A small model that answers yes/no questions on an image's attributes, trained from scratch.
Model: 4.2M parameters, 48-pixel images, encoder arch convmixer, encoder norm batchnorm, encoder activation celu, encoder patch size 4, encoder depths [16], encoder widths [256], fusion encoder width 128, fusion encoder layers 10, fusion encoder norm layernorm, fusion encoder activation gelu_tanh.
Training: muon at rate 0.017, 9300 steps, batches of 512.
Data: 48750 training examples, 97.7 epochs.
Rows from block 10 of the image encoder of a small model that answers yes/no questions on an image's attributes, named by matrix and row number. Each number is 500 + 25 x the weight over its row's rms, rounded and kept within 0 to 999. All counts start at 0. Numbers have three digits each.
After each channel's rows are labels from the 100 images, of 14848, where the channel reaches its highest value: "strongest on" is what is common among them. Only what is clearly more common there than usual is listed. The data: procedural textures in two colours, tilted and lit. In brackets: how many of the 100.
# pw: pointwise conv (encoder.blocks.10.pw.weight, 256x256x1x1), inputs 0-255

pw.99:482500496487501548469526509528535454541509528502542459471497522468505493464521509519534454466512542515485514504491507487448519454520501498514525535535508526516519466508500492542509459503512481480515464505527526502528513516512492453533496506534521516499528544478503535539527525489502524475492503493438497522475478478508479525464443518460506502470494531524530537479513465459461526508487509486505513488473498517564553498462517498501505496475534475473536532519514529533521489488463527539510495496549504476485525472528460496483498483507515529481459454474496516516517515537496485528485502460516489493520524494517540527511457491480519531495461483471519507454516504510548467499505483470539477499501518478482521528498484476510499468470478505523521493466523452478509518473523509
strongest on: pink (99); orange (86); ground colour: pink (59); pattern colour: orange (52)

pw.13:532534503533553550507500462515500525483461499480493479498495477476480492502498517490504475469453503459490507516506473506498538525499494478482472501495451509492494452531464481494486527533482496487510485497516493472481479523504521517452507553594483474463508440477531532488475504522519515474495458502475527520486510541479472507485493547506546483463543481461507541501498491502524490461484493495479454498533452456493514529529472500486436499485516491514485504517494443525520521494470485488564494487501478494453471509460493533480489512557498481486486500504466499512552539503520493488481454506506540533503514491490500508476516512502482520512531496511503490501451529538515519495482540485466504510459498490472460520513506470460473490487501508495476466529525517511486497507528496
strongest on: scaly (40)

pw.240:488490498486485489474500547465474523521508533534505483483483541467499492531470485490488490544509507485486491482484523492491519538508505513481519550464492513522494513499513515466499549538465465515467514454536467501500467482478557491528498466513530538484476506543520484508507500504498461504480481524509477587484453511496471455534502534512532518525500456463478499460529474565513488490526445518515450526484536489513503561527510505520484494552501508484501526492509507503499506518481482471519492424517498509497485496477513514532527498504491505514473505521468468457514475486507496477520575536519494483516517507443530463495511443505515503489495493504527475533482505544487494507477519525478484480504499511507467512500501470512508513468505471513468523531484485530528475517480469
strongest on: seen at a slant (70); fine scale (66); dotted (27)

pw.137:508501488495533484476528493504484524469485534549472522488503467487517491474479500509473498504504490514467489504498466503495525522515496462506478555488532458542498455522465498515488499539531529461508497472468465519531513504451464519517472533503527462458495483533469496487468557499488531550501507458467503502468521486474513543503507538504465513491526484490486499483489550506505511478527454514527498537506528508488522479499501530503521482520475480471520493484467488494524478539535474530512514460452489539510474474477469504466511517526518496531509517480508430511491508551507478527514561473514561508504495489547502531470466550516492499486473479486485494478563540521493537527533507525528473498477469479497480506532502457479527495507491505500482520518482547475488536492498491
strongest on: checkered (30)

pw.223:521535444490523496495487449496471496540550455527506487479535506458512501476540513488509486504498473506494484508472478510486520509465504486477495512451494472502487503492437501557539534511500507477500463505520491451506507462528482525502529485466493493543514521530501493499491472500502507525493507518478516523485529483490484504531442461501525492496461442488498546531496508499500494488540466507499479511454517503557502521519540493501494551480492527536509486470475527519514497496501511551493552544481499512506499485547502481496535497555492501451510507518503538484516495453492532475497466495543469485503472519480528506492491509496467509532481472492491524487532501491498518520437512462536476501479484481518502493513512481470504489488474505455539527486434486519531561552513508
strongest on: rings (100)

pw.205:465480560500497511522506497498496510508490509532516534516549481499494505479486531499526508503542507502508516462512507529484524509505506496523471493490514540495499499506493564478525497532523563475487486475492486509475497481504497516484496499534502495524499495465485486549512479469483516505510471505471526467463481491493491538536484579471537458562481450499471519503505526490482523468505523494504477482501529519542493520504549530495520489507525459502483493488528480502514496494533466465481523477536493505562495473525459458488470476490505478470520469508504491514483491521482487450518490474487499548486467514503508465536550498459515498540496443471498523516479502466444500521504508533494495517562446475543493545527489522473516500554487472514482516514507532484488502450521478
strongest on: fine scale (85); triangles (46); honeycomb (37)

pw.152:482503483539512522511516498463548505491488501498473473528492504518469464512531486502524500520476538526478535485505458465494472491483502432496451532517525533526521440468489532491505486488473486492514502483491504558493449504471540498503494503480510461502511482486513525543489560494522509472544527522472466523493526448477499537492502470499501569549526521488511495493499494500500528546494455495508482485518493504508503530445497475499488505477493555487493497500510473443513534549437508524506465516513446497449527483482493502510438500510456510487513494515469452492469482497489510485501508523508497502491512483498474484520502523501547540476518515470510505496495492467520510507500517467512469499512532491515516494483496517526525512505467508554494477460513469496500543508568490
strongest on: purple (100); pink (94); pattern colour: purple (52); ground colour: pink (50)

pw.6:495511481495491538545458527492497478480554484473546493500475471512516480500521501462505507513509494509459561505502465464496488486486515484519493491520479499534458548541514482509481499482485528521485459498497492523453506464506492486527483461500497502535490496502464454501492481506525501501489476476509485508489565520539517467466509507513481468539453515519498514518490516500501538523509508458481523505490479526520506503483491500540447510485493500509493498487510502473509516490502515521466479507511487450450508538472524539527470540518505493507456427487508509507517474454471510513523501466520492479535471475538452474479467514519487495510525482502495469525467552520503513503516505432477493487514490481471523501545485465479532462483490513510516502480497496503533470576531423
strongest on: red (58); purple (53); ground colour: red (34); pattern colour: purple (32)

pw.116:474462558529538490491453528495458471478475527493471458513518531524497455512457473483502500505544494556536507518466455499491504550482498541511495528502505514499502461460480523577534496481470504489465537490486461495477490491537511489488484500484505490526512469551516479500488472560501478498516471525513515467475530513500491483500510456516497506528499492487542497529466478531495504507517510503460501516472517534518476505495478465497482505499494510487491546459475504469489486528519493520484517524513474515502513487508501475501482492495508490542512518550496481467470494476493472493472494551546489574476502519539501517507490479466490523486478536519462526454515511519488491509507560518493515474516498493474495481526485486522586512518503521468508472495501446480492499527460507
strongest on: rings (55); wavy (25)

pw.9:504536505545509489483495509493511507500470498499452508485480464515529478537456512496525453484482467491538514502480466486508469517521474487508506509485505467511498511462477500502498493487532488466506503476497491486504524499454476504460511506513502509516498521519544492500476546554526475505520524472464541525537496488478446530494548556497510429513538482506491442510535495517510463528490514535565479481483519565543478446521490475487512458511472518487506508457506525560505491520513529513480508495517500508499490482429489529466536476489511487495530507496473492492474477472506488499459499507526539450502472529494545493527469518480512492520531473517506499503493531526486469506495471473493513484490531543503485517479498515508478531510480512521525529473446468533538506499495544
strongest on: pink (81); red (77); ground colour: pink (44); pattern colour: red (40)

pw.75:508534495504488476494503540496444514533545504502477490499508517465535513464484519544516487472525473489507547528526512527511498510481481428503475516485538504521471496464522543474499475480525490499480536470550527496532455471478468525490452517514516476463498528500508480526462501493489493484461515484470510463507475509511476484491505501504467508491533468462534527497536501532513522488515542499486427504526503519504481485491506508502500533513509536492480491519512468542511444484519510521454519476510461592505485508506458462508497507503456528539520504514495523517523508484471457503493504476521498474515491483473500486510460500524528484518492471490476533495507466507514491496513444507474534463495488497504476504515551481515528529535505504572539481515509546518496494519530514
strongest on: white (100); ground colour: white (51); pattern colour: white (49); orange (38)

pw.28:548472482517515513503493484497528484537509485473493507500554550530457550454483519475510509468499479527501487473506496493465448550489478456518522514484527463473517495495486476479508447509453469512513507481477527497500513485503481494451502532475507487481477506479467516473502539484494454518506499492505470528498498448514489491491480521520506451538456516502510487517545508505508468496526499467486521518506463513517475516505520544516521492453495525534514513517522519448543489504488544502451463504515513486497486526539508453478514480498559504517516502509510455498516496493471530473557492529552496551499528476503505478483502503499498480489513502467468458508503481486524505522485478463500515444503483484505475478500540433452535490510499531548484512510474460519498469506487530
strongest on: purple (53); blue (36); pattern colour: purple (30)

pw.18:502480493482520462488515505551493478511499509512511424536482486490536500516496518537539453541535479524496466522497489527506487513453515503514509482514546464473545493492457522471498518510505533520491473535471489510485493481453520481540494506537523528507506487487463475489476482522470472478503479472498535479476544510484498475486482483539559506532502452481454484487478489493461475503516525490506499481475485485488522531513472552496468521513457558486495440474517527530495474486514499505540521490463523468470494497530485490512507478524525460493484520492439526539484505524490544465517541475514476527489529513536520500516504502532501467506449490469465498490478477482485521483501510518509467516450496499495515519457513471505494537502546491443505530485501480493531504535482504
strongest on: seen at a slant (100); fine scale (72)

pw.179:551483493475486477517476513502508531495530478512516521494516511547515475471493470504496517485479513518504467470512505502469489499479519517457472487516500430548483508488501502466497525522516465480490520487494520518554465468520497493499540498501464545507501518499505495480462479502515475453501497548509541489559494493502502492463428491488523482530489540511508473472509508506518514492480510499509481439497521509502531466524484514489520481474549489461563493488461484485461479497426503470514479481471495499519499545502491518516461505532516494502499480492532513503496491478525501488451497496530508483507532478519489542542457515469473491527491580486445486480455505482485537526511524550480478478530483500467489507498521483456488491516467554513516462523511504497459498513492492
strongest on: white (84); pink (81); ground colour: white (45); pattern colour: pink (43)

pw.181:483474492460488509453522472516517464530481546471505488458471488465484493493484512482519539458471486496495491528468513496523462460483504487495497486541510493491497488517552501519484524471486510470488473498477469517496527475479494499485511469485483531484464488489491493481497501535488467545468485511507461507466478541477472510499495532499525489518501514499494512494462475510513479477528486524516524438479476515442495489500469503466431521522516499499511523513491520489479491503503477489533521476508484486479430490469508526509517461489455508489505515442511487465468503515452508523467503489522503506468480482478479489467540447459559486511519511474565469504518489497489516530471490465485467503454474542502448535558442497540489502488463508474548475492507514504496528506494505
strongest on: seen at a slant (77); striped (25)

pw.241:518527521522551484523532470515473500500521506565486462490491492505492529480481474485505484466529513522505475537495502488512502525503518493541510455530512560511527521483478558529523504457534485539532496498503502459494504455453468497473513534512518446502538500511459520513510521523520544488510525476449494514513481456548492491524502524485516516474472505518542504492493499517441499499527506483497476491497465441488507527495494505499488520515495480511501515470503494487465517486518456510530523498512486522517511505488519508525512514508473527473502468490519502458499494443484493492481477543512510548492511535468484470482487493503478519482482460507467524481470468483530528492510465517496532517503476477513488429502482468542461466513511499528563437507545501483487466483546484
strongest on: white (81); yellow (69); pattern colour: white (44); ground colour: yellow (39)

pw.69:544467563490494525482504481481474510499493519505524522462533551474538513494474473526521525502486497495487488472538503484486494484505511510524486490497480484486487461507480484516515517473521518522505480463513556474470557494516498491514539553494543491512497473511487456509463467502474481473486541472516477577488516505483474555529470503452501469510554498447518457518505495493577488458494464511496500464471510488508481474507555521496492481463509501508472464481492474493473489504540494493486493521514495490543481508467480512500465506481482553493498486521505486508503490469481488495496536492520511456543519499506483486466480501510488520472468507498518522482496496512530514562518472480517488497518520513528460477473490503517508485493510506508486556499553448468462449512531479
strongest on: rays (40)

pw.7:507508500539500528469528522533489481497493519555469493512492508461519493511484504512541466501504444528526473497490497525509491484496545507479461458449409485533509490461475502504500497487535548499502507542517518482470525514518493461497481547513500473459514549517445463514491504494468464520452531500520507533494489513487507521534515493536515456496503534510508487508501521484500508516523529484513484477484549473519489498516530512461491472499509467465482493529545478444494447518494543538557495469506454517526506477518516520481554484524481507534505516498488474502458512475507490474506501482501448533481498501501554461512509504464491498534488527485516469486514485512498482511492466439493510500516447481530459507531508501506546493494513502500532513497529482507501503489491527
strongest on: seen at a slant (93); fine scale (69); scaly (34)

pw.252:452467490502470486494494512517507512480486465471485472455537481523485481497502519500500506500523491506505491468501487531459474498501508503452512559526536526460525504496469480499521501509505479559500525477551484452483490492492520500521497499514504537458459518510521494508487520498460483484509513527497480506506501504505497474456479493529473462473480495464503464492525509500488483507498553525515496500530520475527468477471457477452531566502467480495503518521504513485483476522544449520521510481526484477507491511515548443504503498493469476504472538476491518520517479479490483466505462510539469440475547533556510470473494490523440495543563483469520491496507515496499501455505548465499461500484473488475549482509481469535507509520500517465498537497495485477513516486452475
strongest on: rings (66); fine scale (66); green (38); pattern colour: green (25)

pw.180:481526457524465489524482450516506486489500565521499487456517496537494485512526509510515506528449501486521524496462515476487530487520496496539492513485487507493532473467493536491512503490522484503551512453512512482491494507528524489481490503510460560524525474469538522527493484502481485533525547503499522456524494484513499508500477511497491497520485474499488466500515455519499475450538512468563533566477490451527521509506479514486512480457485498491494472510495465465517509504477477527507505499531482554496499537489512474476476523496468518564466489434460493503518499493490479505518503503504506525508527528512483489498494464479506479486518522470460533508522553546517483496540453485539530524437499533518488515507479512483488507519480483488476477473507558472501535543536514
strongest on: rings (58); teal (54); pattern colour: teal (35)

pw.49:450487518454449514503528463481487533507517524487496500503528533504508544477494549493556497537546518500472528491489478486511473498485489511541509518489542475521522498491491529526454482495475512494497528502487496476515483508471504482492503489501455506473474502471524505471464501487490492522540552504537481502492496460560496496536519476545516469515512556495475545514496512497446477485486547515492495491477471512520504445533516515508498440464527538498468511504509475489538490527524510478550477491470504474469509512487508561495507513480511550440491499503465500455556516491505486493478516488488542522534544497504513472486499527473509527532540494501460508488472478503525520481515530520474501482518462497518515494544531503537513489510502523482535520506498487457464509548486494
strongest on: pink (89); purple (88); ground colour: pink (48); pattern colour: purple (47)

pw.253:483483578494485537503512478457478473492511481482544514471502507474467508514522456493474521506535472507548527504469490531502499513485532509492571473452522508506480495563492488556481507535521497488502524498505495533485508502532476532505485493483480515464471441457496529522484515489505461543508503519473516480529507485525481476519500525487503500467462473476500478492515544535486528492569485510487474491517546512513485526474484542506550507483460499499492528485526506482497457511528489456468473509514496501541502480472485484483489516440512502468487518518492506519454505513523524471479505512503484467515464490534458442521531524525515509497479507493467496510476492473501510488548486477532478473490518522515520475474508527482530487517522465471508504460477499465457524551490504
strongest on: coarse scale (96)

pw.254:519524501449455515474507481456533468488511501522489479483527453496484500503521475545482490476543511525520521513498479460490502524468441483519530488504496536487532512493477538520522499506490497498522445536520513496523443493510467516475522505522540515550501500525496551477491502506526504489472511502461512466487559476532502466462483450543520503530506535465507488484513512498521490515517480512524456519447503478510491506465504516501492512461524485528498460484493507510512492552472515454477510494521485481522458487533494532480467524512539480495537503492488481484521517436506530528474517507499508492468478536463480540544526519495484519530510508514565524483496513521494473488522532522514523501487491549485458488492535443498492467504501470463523466477506501508521527501473538
strongest on: rings (60); black (43); purple (37); pattern colour: black (25)

pw.108:509525507504512522513510508513502514473508567501487463519507555517511502500492482491440541502488521451469460479489522519500513489530505513520455490528497522477498501483526508512521510480522499496528499504455492506424519467493496466527500558454486512501500523498444517495529503495505502461463516462484503461485551451485554508494529501490513471477515496484495480483506507523479478486466491546503483520537499475480541496504498481493487484506506518480473495458498527471543496503513502496510534511531500499482466488566499506491465479451505517525523542504549515516501474517493527522486493508499478513513514489440494496505472494534506514508489470461482442486532475499492527517519496582531470480521534501521506483473511514495529476540542496461493538455521480482502434536518504
strongest on: checkered (34)

pw.212:511519507486558469500502541569477512487497510503493498533532522492508484492480536551488517503506536531538493499488500474513456475489496489563499499518550551482479490505489492502495488534506460510512492496507472518485518469473495477498520479529473493530489478480460498523520515501535473479511529494536478523513467503468555478457497465527482482495519495479477471488527488506532513467500501496494492504539462478525480475476503496492450488514504501518478503475511501541467521497460472452501479497460466484479516479490497507510503491514533492488520526487520516534507480494477455525533453492490486482507470515511492492496506503518503505486505443523453435509439527432521489528460558517506539486471535522480517497486456513510507524506534540507481481512573486463447480501493503
strongest on: checkered (54); diamond (27)

pw.133:491498484484491507491461523489486475487488561501510479570531515474471487510510513508505477498509525483487515485481507502516459529492502481516500482548494451470504535479460514480467477515484519488494485539502496509472529495477519524498509529528487481521511496508455454467515512465511486501471449484530477498477530502494500526499494514486575469480507490546501489500496485525517475495496475459485511488495487519565500525465458530518461547496492473518468487516512517497516553478537501502536513494523500528548536490467494523507444531473472469501477459487507521506549527503454485492482462513509504509502434540521504451491559501511512507464538538574487488489457490449509490504470515475482490484515468499481514533521512495511463501527484528473501495514449514489490496510524523
strongest on: fine scale (77); seen at a slant (66); scaly (31)

pw.25:486467488474503505492525506506524547508484478521497533472496509510498493465498516453479481508460501471495457502539486531538460529516497482557455496505433504484502543478468504497493517495525509535516458478442492493492527468487474501496524468458508453487498512470532459487493488458514556471481512490520517525488537512516531522511498474497481515483510525533476528520524498511543462498492492487493497512520502460467519458493479475503546554533548535528466493521489552500523501529477508509522531427488503524494536483482500491494517498481480454439511485501494517461525502545505484488500528507529507544497478476509523479506541493439520500464465481502514509525478505456476480501521480510506511506518511542495546515520491489501480502526466478450495478482532475519498479520491488
strongest on: checkered (65); honeycomb (26)

pw.102:472514487533488523506534567463484508498498516464462507441567518534489507534483544475520503480466496507530521534481496546515482515478520518510475528480517498520489515509496487495504525492484536459507512483473531490510495482518527522513532481473486485526520487497502485506483477548503506537462493518530498513480537489485433505535494497487518483491488470475509462489539494511543484493467483453520521473449477511517519508520521482536474506476508522515472511469526518543492520521506535526541509495507523511509469453491487519497499489574496510531442521492525476514500502480519495491513507471466502454521492488504514453497513531485506500446477562466489503472472507493477482546488505457467502492446504500525496530505514513480465496452494504486485442551489493543524538502507489
strongest on: fine scale (73); striped (65)

pw.124:520479479522481483522495495512502484454483531481493516510488516518470531484547474478515473456548508522482535466505499524526479490476492481485544520543544502488550504516494490503481503506516474504523537548490499494505471481545552467455532465486523474456483486524505494486449510486492533483538499464515495475469477496515474468494508524518500470486506503476494506504519496539492496471504482511481525516492573471514530519519490470536498477484467507470502498508530493458499477477509470491494514499510556514512519533537487497488517476466534500468495556508564547489503483482513541494485527476491475493502496492471494423501446548528490476473501467495498482524548488535499459504502458514514525486493474454532538512535501492538499509484524520467460498491509455493506516532536510
strongest on: seen at a slant (68); pink (54); purple (48); ground colour: pink (34)

pw.203:481526518502488523512520523494529486524529514493494501492513464517512475543478507501470519501508503464517498469474476556467491478498471455481517481453499510516503529543450505497472496473487531471507556516498502452479521502479518538496547487487527467490533482492526516477469468479501479496472500494498485479511467495517505516505487525492497466552506482518546522478457483512458515487497498482486462502537518496520480533491474471529494559483509492524448513493558484489491501469524482483463509481460494510525464494454488565471506510511461496476487521450513487476484532537480510473491453492520539493524521495517468493426451445509512502551510514486495526526504507500490486539504516511509504508501550524525475479524527488568505468494529531522476493510491480503493519476494445
strongest on: white (92); ground colour: white (51); pattern colour: white (41)

pw.217:509525488470539483512523492524527517545543479506469511513471527456491496493498507504479566498495521499492508519520503499530485508460513504502487477499530505489472469446487449484505514498481482507541510502457488537517492524511533466508495496522488527528528558493504483463486501490488512479410501446476486512469492487502472517503523530520510483520489463539526531518538530525457479489489456514550470474489499513501487498510508495489452534494486500509525517459429478516474494497452504492446497483445506489539466465453486518475502521517472478494532496523493493473477497509495491481478503497514499516522515517495447500526533508500505494489472470503573517489479535473542469497540496532500489497508473508469515476484449467447492526502492517531498539507496508503466511542482481
strongest on: purple (55); rings (49); pattern colour: purple (28); ground colour: purple (27)

pw.206:497512531477504497493507482496484480440523530447525487468497507493514503515505499482485479492487506539555492473497491489482495552522485486519477504497521499491520472502485519525485533510496480536471496478568508504500491547505509504467485521502462515536502471539556492467514531480489489497515492501495509465508443452476495471485508476463496538482536494514496488540483475462464527473484465503500522503461525514484494510518500544507528537534467494498533522448486492462515543502467499487531481483513484528531512483472494502461500485471508550484448495423517518526507475491475515468527488505507497503458501482454472554462489507536492511473500541478519474541469539466505489540525538493486473514521543507531491543505492497513456483454465504510507471490501474519500526487526460
strongest on: rays (53); rings (30)

pw.184:502523469487461502487497492512492470465537499473521505472510478500495475557500528504540539540499450517507498496500486565499504493503517520498534503486475522533498472454523547525481486505470475484514551475528495525534514489502501499495509512475484474523508515557474490464528492480538511501518483517521504472508469528513528541567505552475502473533495540505489517509494482472466496499533545505533498522486516516516548488498501482517509454466506484468480521502542519477497498503530498489536478458540521534526503478470497525541510504513480497515476516457520497511479492489470518469499508542478509508545492546478475518480505523489494545493504489517461498539532503540484421522467496503476510475522460537496505539462524507504509539494548523469472542463509531500536502488530476
strongest on: seen at a slant (99); fine scale (65)

pw.103:479518495520485486516514497519469484495517483526566489495494439467497468517493476521487493484483452483516453521489570519476515477498488545529511465487501474508500493482531554499464490484482500522477459499493482537504507522479502561485496466476537524472520537479495493464496477480527446502500481487504542487495479491482523505507478492494541530566545505471488494539539522553477489502494499502510482456486479457464492492489481484510549480506526520515441454481475489510497511473481484471497506532540507449466496537458491468503494500483492482513510546495481501488481516522506489474455511497495498503489517478498478494521485504480497512529571533468502465501501478536517497489515504467525496489470533491495498500487469557535524531488513522480489515590507489512481497488525519
strongest on: white (92); ground colour: white (63); teal (52); blue (44)

pw.195:471503574490480532558529510496486540493531504480506521519487494487486442480489456496504478489451571489505486489516505492501474489488489504456530517455510548482525497497481518497496471464497502520563483523467467487550539539474519470506511502485496512496497442467510540482467526571490537496487510432478478479506517479490521527460483537485497525508498489492472520511508510498516567469480503514489500483524491521511511510502493504519480480501494476533526498510504494517491510504497456477562488513499492490499470485496484555500510465510490486486529471532525470470515509533499502484500490486498485498470488508532530465547506491456531530514490510498471512508488449524522491464491454456518505485528495562473528474465503511495475503506495498476483526503490527560478475490491470
strongest on: fine scale (76); plaid (37); zigzag (25)

pw.243:520520478492511512528478506460509479503453490486482579506491503467541527504480499502495499433486467567531483508506483494532487539499464531474508507475512493512494479493486540510483512492514457510486444496497530519496506476500539488521496509521491495500526504509491484488492529485466513493549504507492512482496551518457505518484505504523504470517486560533474500484488544476493457495482464460517507466498516507508488484499481473492501491512513495476470486538540535520477514513517516500510506548445572560521542510508516464521527492524459531529474500551558394486473511480474544538490534506472476505509520481449503497470500528494522531501514521489563547534495495504502522490506502477494518519514489492480522494485472491507509511518513519475494499524501484485486494503511496
strongest on: purple (76); black (56); ground colour: purple (43); blue (40)

pw.94:491464490506472524521523475548519508481510449548507505513433497492445518520483526469521525501508520504494476485518530477485511527529534459500459510532490455495484520489508495524492506488479523460489505507485503463514501532534507540517490499476518535480526530489516529455536480515474482488498507463490497477503507531521491508519532465500467473521468475532497542473528506485484473526515552501513444504546488470481463499512535477467522485528480462514449514474478506455533503488452527519488491529502548527502489509497510481486489485496485507451459523533515553462511507442492467477496519507542540510514480491473476475521484507492502501528539492513513439495552494483483505513479492526508496509521524526447549506521484508519498498483498455535535518519489513460495540478484491
strongest on: white (60); pink (56); pattern colour: white (34); ground colour: pink (31)

pw.204:498526512526491498479526445512502527482490469503543473486550482502466469503500510503459522521497520497554489504535530495467543502452449494480505515483483541499487509507483510499495499506553495457543492523486481447510533488511570492469473504500462502488511462538505547501489480525533492535506499461493445494488502512466497512507497525471474496492489501467540511552478473495480507507467499538508507519501496497512510472468508508450475499543525492485487511474500490501520478508524464491502522504560493522547509490462498472541477495513491489547518495489501457543525530481481481516497465479502487485521522503484492430492578486484486522480564522502504500472482474501480506549507485474498544492505533491514549518496520552490464526492494447493517492473523488517505481483490493
strongest on: fine scale (86); wavy (27); triangles (27)

pw.123:476530504468492495481518476499548521532500480500498443464509518521511473534551543482516419530507502524524505510474549537512475531529462488503494520503473511462454523479504530556542504463478491478490536513457510469479492489507511472548477501474496486487502487487462504504493525532503497529480453516461488499477529475504487507484466522556516491492513467485476495515486514529453482492481502503492435478535496526515512504500509517454479545516475511487476486501474503492537497527503435548473517502488514493487488515516478485473537477482488453472498471484499489474498486478511501550467516519504522495497483511474510457493492495472509517510470489487483467498491489517471455504552506487484529490504520482508498524463487562469487510460489461573485512494527541514506513483474499
strongest on: coarse scale (89); seen at a slant (77)

pw.225:452483557452474476487498514533551492498459518469556484487471518490550512502472495502518526465493473517501485484525518492520434485452447494498540477494502504489538508510522488503483484516489505509516494473475439513523450456511512500504518507505499487516478490461516457492524557516529481510490511535548545515477500501482500480490509531505506494462491465464493486524510508490505482503463506504486522496504489528506495471508474539527512519502518554496468512496497521533485484505464522505491474520541463501507478501532520526518463526525502517504508488488507545527417520485472501461529490476543515481495484554482542502500531508525464486506531527490541495537477492519512494493491560498512465544516462482463495516499501488466453505506508508486474537492518560513503480509504535
strongest on: red (81); blue (46); pattern colour: red (45); ground colour: red (36)

pw.189:465414529498509483500507512502501486546509487501501468466516561535520514495489501466516479521555510510507546531549463496465461453512479502527494496517491549475534510492498496497508542504479481473517496499490477462513492546505497463487482496471498524514464498468530458510423507484508494494485500496498500513525457492460499501508478505492482490490491529485499478494504539500483526529500502485444501507470472528500508517456537513494497492502466495548482499519528534502526484506503489544496518479487464512465489479530500539503485512525488465462485489506515502476458464497469477492512549510518507575525493504514500513459544496480516490560474507527502516550511450465477531526512505476447505502525506457515450475520490516528546517493492472487498557498507488510491503506523487
strongest on: pink (96); red (55); ground colour: pink (51); pattern colour: pink (45)

pw.136:534478494473471521491492498482478509486532478492514492485494493518509472514476508501496500514501487472532517575557461495490487541519527527507510486548508502515515526506533492504513515533487504521520506515450508494511482488519527482495479521496501486488498532499447510494551477511498502516471508492483488505484521459452542471466490512468599534510427514495487499517525480464511530498505500509490512505484556520517578514477520527469507492534470467488481489489502491484502505522480500498510496502537478523585510489496520472529549492501485494485512523465460496497488473472488565495534531475468489505510495516523480499475543467492478500527496490481515515476561470460492473502502501506484491492492438495512542509501501476507534492514450476500521505458504481499502500452555478
strongest on: fine scale (86); seen at a slant (86); rings (27)

pw.57:527513490497526507481455493532521516449483514513469508504471452472542495519462456521506508463557477529508474531497487487495457512462549518497476467482531496493475505513509565509505502519454480515486515471502521495514492442487562509477481519536521519499489536481512555512490486515482479529535471515425493516505505483515479481472480512494485507509521500509530533521488500496552502508487501517464548549500509477530503550520504469490510519516547530483492467464511509540490525497515525476489483534504522561523489552540503505495493506468458500518518504548494524489449503513495482482499478487473528477469501478513481495490494489484499521475485473506562492567536518515529530518505434479494479513509508522491513478483503514533491511493521465535519476497500490497494505530490480
strongest on: purple (100); blue (51); pattern colour: purple (50); ground colour: purple (50)

pw.155:517507457485507547488535500540486476451504558460495468489488544532536507494544536491469480467466492461504477497474470511484528499502482464537524501526455479459538520482464498530454500495511493492509520527518528504522495490492519491505503532527495474502508485482472480487477486481458546497458522495454506494533520529537488467523557501467503500519516461509498442510512472487494511476518453505476499516505504497497500471503524506446478542492512491495502473487512511470482539517516462486532523478508501536464528515520490459463454546498495483452542505520469475517501508484526495464452483509552547505484519479486487495536499488457526480466503501509523510531484506474475478507527505506509504508520522468521524467512492570488533516514513461489504522524501525478529542509494471
strongest on: coarse scale (91); checkered (42); honeycomb (28)

pw.192:487560501501506502529526463486502487501487532457463486536484540471523496505529500486456500507494493484523484467480509504441486500492485523441512530525489493527480478469491508517481498508474493483573480505478496500521506506503542510502490548556444472504476513484448515495504472431549477467486484446485490478529463536509509476529536482501510474464507495461498490501444441476507528479480502494563495453508503512511471519537502488492488470533504514519448509497511547503535493496515455536530505499498500475511518525488495491512487482501508484478481478530515460456489496538504459499442453507485491536459500427526502503472501509469515516466503494482503482485464461498503462501482496503458496506495483496483499519511494509536518521498526522516516485516503497502493517497526464
strongest on: scaly (56)

pw.255:467496487515512523455535495510515479498563501571499537511510515529517509550494508490502468507501519519489503482491496519557570490478524542491478475537500519494478468530506465477541515489513510480522499509503510492501525494472450507518499476475535499472512510501485470490497451487500483542568484465496499530482507510546520519534482510477503501491490486520491488487465494501480494445506482485522550540511489530454530513461445479512515487466555501522471474540487518487518481477512492499500561469506508450496532501457484471543482515486508524526511475515527517521487574509501489525470494544528516492513526452524520550495528507512533503489548478497494503482461493521542518511529472517503482532510495487486495497500510491467493493510464471464527548518508506496509475492512526
strongest on: rings (77)

pw.46:481526488489499507549484481510476506548520582546500503484498507532509496502524475462536492480532506527491492516483488532549471526505490538527488494519538489528517503483526468551518521467501495474465462473476514460477475544473494529491540495510495497490526538491473493509509497510519476507466492528537467502498431477507477479481511485527549522468485509501484487475528521559536485535501486488503464478480502488503490497482475491494502503449474490496513469455459511510535468507505526508547530468465485510485484484500475461492490529470502458453518519439480507549503494499492503527477519533523497497545552492476482507506484512503512515499475492515501516544508499473524485531485484503511513520521527484527562467532459501512484497478567504467525486490541515461488487511478520
strongest on: coarse scale (90); rings (55)